Weights of a small image embedding model.
Model: norm batchnorm, activation gelu.
Training: normuon at rate 0.0017, 2900 steps, batches of 64, held-out accuracy 82%.
Data: trained on small charts drawn from random numbers, 203450 training examples, 0.9 epochs.
Rows from block 7 of a small image embedding model, named by matrix and row number. Rows with one number belong to one channel. Each number is 128 + 32 x the weight over its row's rms, rounded and kept within 0 to 255. All counts start at 0. Numbers have three digits each.
After each channel's rows are labels from the 100 images, of 14976, where the channel reaches its highest value: "strongest on" is what is common among them; "colour at peak" is the nearest of a few named colours to the mean colour under the peak. Only what is clearly more common there than usual is listed. The data: small charts drawn from random numbers. In brackets: how many of the 100.
# convs0: expand pointwise conv (model.blocks.7.convs.0.weight, 640x160x1x1), inputs 80-159
# convs2: project pointwise conv (model.blocks.7.convs.2.weight, 160x640x1x1, transposed), outputs 80-159

convs0.132:168149128128122172169128128128124098064111128107101128128123128070143161144108128112158123128103128128112128130147128128094128120174107128094136128128180193184128074190084076157131181077118134128132132128181089069119079121068197097091073128
convs2.132:099103097107146128128093168147087099128087128096127148128128146128128128128066128173128107055117188128125061094124088120122128088174159103156185149165128061128128111128080128141112104142064128184133121123157170128128167199168170060113143058
strongest on: items: seven (61); area chart (40); trend: peak in the middle (30); lollipop chart (29)
colour at peak: grey (31)

convs0.113:128229170101127174073128128087125152153056128115085089078120102152128117156092059143112128090095128093118128075128128128128086169128128076149075081087151182120128151067174128128128149128150128136128093131165203150096189188108164091093128111
convs2.113:122090149128160111102128073128152191109097167143142118157084174196141030152143128128161128153128114116118158128128210128110128128128064154117107147128129215128166123111128110128141122183087104128126166062175153128128128119100110128128214177
strongest on: stacked bars (84); items: three (76); rising (31)
colour at peak: pink (42)

convs0.116:111128180128152122091170128112132150133128164128130128128128136137128165147143128128109126189121094208104095209128177128126128204164133171108116128186110176043132128128138177128133205164053102124167077128128128128163121175128146129128128128
convs2.116:128128090089143121180128122166094128128128147128128047149128084128108182128077144130128171108115114128197131128159113167194128152128126128127129132129177149128061128128087072088128134104128114122039128128094128128128147128128170128128095128
strongest on: items: four (53); heat grid (46); items: five (45); lollipop chart (28)
colour at peak: grey (32)

convs0.199:093114124128128231183134151128128083094176081128189106142128128159106117170128109128049128128101162123155116128147128167128136128081077104129152130111117128159124152128128087083095147092128128135135128181149108175128141144127113128128153172
convs2.199:142167128085128028146139205168134150173128091118099082179118128146147137128085103158151127203133163147105109136128145159128163110072104128146128096128132126110112106198063160075146128155073043074165128126128094128117086127164118128128141113
strongest on: items: eight (77); horizontal bar chart (63)
colour at peak: grey (38)

convs0.534:138161206032163212128128083119117128113128095145138141110128155149126075106083146168128139144128128128128066099138074128158067177196128112149128128089086154128120217128097128070131101121128128080128095123128175128124115154128164076120118106
convs2.534:110159164128128128114128160065128170139154128222104128128120128110140128159101128128128109095140173174114179090152139112144065160216128116094141156155102128128230147170091168128128128128128159118128178082135128140128156123161128127144128128
strongest on: items: four (35); stacked bars (34)
colour at peak: grey (30)

convs0.575:151128128105119145165112165171090142079224076114128132048071155104193137128124105214128150138128137124151180128105161139128128167121156128117136200071128100089161128074137125064078128104152128129155128151083128146095086211128128128163100150
convs2.575:080103124083128171128135086142128118156100128100169187168075128070128151113157163128128075168128128098128075154128115128142099110175100093109128060162135151128128098128120128128128143098178128091128134128128116117116025182115068128091126090
strongest on: items: four (32); lollipop chart (26)
colour at peak: grey (27)

convs0.359:128128065120096144128083128128139124136128128128128133128073067128154087087091187165128098128105128098128056109096128150089094128095110142120108125191156088063128128088143128128128148114226087034131137138078128120128128128128152128128128122
convs2.359:128128071128143128136087150059094177128119128125063131195144143128090128184144128090128146069173128111128164192128105077103128114103091128168128156128144159237167128153115171130129075125177128170160128168191129128114168186128091149128118140
strongest on: stacked bars (67); items: three (58)
colour at peak: grey (28)

convs0.435:090139128100098140117099111119128073100064158128128213122128098173140190145181080074128123105128128128128128112065087214160128118172128123149118182179128126180210128093097124128128128143118128194140128109128088056128128128084086136128116099
convs2.435:128128153163143128134128128175142089140153112128128091096153167128078128117157147128081128159155128128163152123115202164171182128129176065079192106096128206137179138137135071187154132112128128084128081088128128128128158148176072128118121147
strongest on: ring chart (31)
colour at peak: grey (31)

convs0.169:128150070181128163128200142111182171128128128093128186168182143128101114128128086128108128106073056155163109175077158128171128133152128128079128110205122128128128163178128128034128159072155126128071168154187128128128087128145128117128128128
convs2.169:057114072128121128131076128128156117100163114162170150205128115128108128128138096128121116113090110128120102169086128128105128128127079092105163149177128074147129128128120152128047136109128128133165128128125128110181138042134128078128128121
strongest on: items: seven (42); ring chart (26)
colour at peak: grey (33)

convs0.476:169189128153102128159146128097128134091128123206162109099128145128168113128128159057128130180181156088150188164128182110134128128128128072128143113128128128174199111089151128128155162150039128107092171175163109137116128067161108085128118138
convs2.476:128066175149076128146128128182128062128110033192112109179198171093101111131128188149128122149128128085168056063110128079073097128128121128128092106074148128102200123069083128128128113128128134128055128128128098128128164128131080094100128087
strongest on: one colour (81); area chart (67); rising (58)
colour at peak: grey (29)

convs0.217:146061128163063155175092159098128215100089124128112128191125128128082128128152163103161128151086128107122128111128045111143128128145116128165128148219176189128095128116076128025095128128158188166193128128128067128151128057128169115143128069
convs2.217:128099156127141139123128128109128128199128128170128109165128116128158128189128145132137128128180119109137089128151126123123128128128128131123107128137177128128178128155128128114128128128112113145128128080186128124128143128084128128072128128
strongest on: one colour (88); items: three (69); radar chart (51)
colour at peak: white (73)

convs0.211:087193087146200090084128128133128168165119118128128221128128133128158109128128081090145136180164138128143149088128130044151149182128055165123119128144128086039101154119128134128130132141128156190161122125089128128150109119107166128128140210
convs2.211:118112068092088068117169105164188161128075128132113058128139124137128128123109128100128128118128098128128048162118061128156142111123076094156092076127128198067128160128152128165135056128170182129184170142012128128128128128109130128128055144
strongest on: ring chart (46); items: eight (44); horizontal bar chart (36)
colour at peak: grey (32)

convs0.282:087128107079137072128131128128166180122132056108064158080128120128124110175128121128128118156128208093125078116114132178128162169085128092131137159159128166176128178133171128128141099169135178162119100128128128128171119155195198165215102114
convs2.282:104128130128118151209161080120124092078134128128187113128098128128095085148123156057128138196131066175128179166128105123138121119181148158128187116204128128166128125180128128059150141064139160128117128069128064186128128138128125107124128143
strongest on: items: eight (63); stacked bars (34)
colour at peak: grey (37)

convs0.373:128128158157117128128110088109128128124119202211100110093161128088167128153147128093101140093099146164100208156092128128158143134101165095179101202160128128145027128150162128084137111097178195079078128158173128153128078140128134144105128130
convs2.373:079170128100131152128128130155128150149128128092116146128128130100122138188128049128171213158092153128179110138112132128172128139088117100180100146128130149128145140120153157087128128096128128100143164137168138090113098108128158036135087054
strongest on: one colour (93); area chart (92); rising (67)
colour at peak: purple (27)

convs0.388:171130159128188094100128162128226162079128168117131128128074128128113128177131128128128123181130148128139128147114211143098128065097128057140128186104084128128159159155157129114128097227150108126168097128135174128106204172135080129184107174
convs2.388:162184166144081112066174128137090128128128123128128128128113064166128161128152114102128128148128128196144090122150132161159129014128128128128128128128128079131093128128178095136177128160161147128128144128129156184128128190128128037172135086
strongest on: ring chart (36); pie chart (26)
colour at peak: grey (30)

convs0.604:138136128128091178128128136111060128099132116128137105128116128128181085128128084128125128128128099128120247070128116142077128128097099085128128128128131150128150167128142125150171128116168140057075175000107156107128128152165139111171119192
convs2.604:185149090174120128128196134148128128128128118137128128156128148097171152127128164102082113139115128097133082128173132137128098159154185213128128116128142060052143128128043123234075102128128128074128157109066128150128166128128134127147166076
strongest on: stacked bars (60); items: three (42)
colour at peak: grey (36)

convs0.223:190128097096196151128133161128104161105166103109133101089100157060131110119128128194128178128140087210081178157128145135155109137175127128134147149128194128086128193128128112128138128134179128083138128128077128128141115119121128128191128180
convs2.223:086115128172168128078119143141154139169128112156148126128171185095128159128179125106071111128143128174121137128128103128162126167128137132161115076172088160125147143128128128128155128130096128157114128137128166128128166090109223128110097128
strongest on: ring chart (27)
colour at peak: white (64)

convs0.33:151098098119116128128073128128157128135128181128128128177179111117128094122128079104148178181177128119120137104136120120190118128161110112062128128128126085136128168064116158128090120128147048183076193137080175184104104128166246128128089128
convs2.33:146139090145144206125081176100128145128128128128000128108129128078102127072197128165204131128148128092171128128128128153128093122106102111163067128128155128128128042119128119128145128183093128153110128137128128128128128147106156128128139150
strongest on: ring chart (82)
colour at peak: grey (86)

convs0.118:194098138117181166143155105128077068145154169128212077085129152128185129181128161122174075076128141155135096128113109164110128116145128150113099128153128053102131128144143128083141128128074128174128128122128103089206134172107113062172128128
convs2.118:140128161200142128142107149128073128128128104128223128166128128180128198072128168091128128172121128145128128193128063118128133138143144086120169107174094128106128128152054128192172150108116128143128113043186083140128128096128172089128173128
strongest on: items: seven (33); ring chart (26)
colour at peak: grey (30)

convs0.518:140077131170128094142128106072128142128128126128082203148183110128169105128128128108159126128128149128162105146107133132171223070128145128140144128075127093128151133128152102110128114153128092128128140168053125147079129128128108064117180128
convs2.518:166117123028162128128151126183128128123174128128128126128186093128128128099220128111128140128115114128135049135104164164168106092128128185125102128185128140204115128183128125174119067193105128128070128160128082128179128175122128132128161166
strongest on: ring chart (60); pie chart (30)
colour at peak: grey (27)

convs0.135:082125184076128128128107168071210115123161130178128127128186172113143055113124151128128095134128128128128089128178146128128128128146068174128175135163125130144128122097102181077174128128128074128128133128090134128088086137177128093139047128
convs2.135:150191098128126168128107128120084107066146127128035128128172128128078175128128183128186128115162160107128128128128220166156143128071128121163076094098128139128128169143128128211128095217088141130128128078086128145090099157128128085154128128
strongest on: items: four (41); pie chart (34); ring chart (25)
colour at peak: grey (32)

convs0.198:153128098126128128030195128149122119174177190126128146128113128128128092176151099167149184139091122146156106128128117178197144128081153103151185128128099128128098124218128176040174127099151128106128128148167107110127089098128219102104078128
convs2.198:077090157184128128197128152157128128126139166125149125115076152128130216128173164128187128149128145127165096128226131128144128077067094079156128077128059123128114128141107178140128147114074108128112111128217128128063128128128093114128119128
strongest on: one colour (95); area chart (93); flat (61)
colour at peak: purple (31)

convs0.299:054150128130141099061072166133128189112150128128128168132155128128143088105136091153174074149138110134093153128056128128128143163159148120141205088122128128147098128136149192128147128128128128123138128128216128145128128153147128128221136144
convs2.299:128116128128128125125128102126128071181206126128186098128168146121074152128128127091128081164097084128107128159108185128128128031128090177136181143129111122119168180075121128128137142112175128152146069128066159039197177126074128128146156128
strongest on: items: seven (91); stacked bars (49); bar chart (36)
colour at peak: grey (36)

convs0.57:128128128094155128092181133128089091148079066165177214150125178130140128096128157128042090128166128111128167098167156159081169128102053128088128126146147118148142106134109168095203105140080130127111141128128112128070114085194198128128216172
convs2.57:128121095128128176144135085128161127111128128128140149174128095128137128200128131128099077128066152128079160085153128142147128145113128064129104101177129128128217136168154080128128128128165120125085128098170129069128128129121087149137093101
strongest on: ring chart (62); items: eight (60)
colour at peak: grey (31)

convs0.617:135117102175128176128128128128128128120128168106128110128133153128142179128229109128140118103082089128094154180128111128128154128120159128071128165104165178202128066143181122120190117133108209109120128123138128121098128152128150093116170120
convs2.617:083124128112163185168056128095128128152128192190128188172128128128128134110089194128157133172128161128147128128128131148116128128092128210176179128128070104097070079128183182067135126092128116074118177103128128086128188131121143123185117106
strongest on: one colour (82); step chart (49); falling (45); trend: dip in the middle (34)
colour at peak: pink (40)

convs0.594:025094100154101128132128128153128128162139128116130128128163119174160083109128128128095162202119060124128057156103074153138177131128128166128127030163124086128152138130133107128064193086164128140148128126059134127100128128093124108129125108
convs2.594:074128136128181128150099157128058102155192151154160128092128128114153128064128074143103071128128076085074128171115122055122172156128141144160126170157120182120128128083170128113182073132164108128128175080167170128112071107107128178144109101
strongest on: items: seven (58); heat grid (42); items: six (42); lollipop chart (38)
colour at peak: grey (36)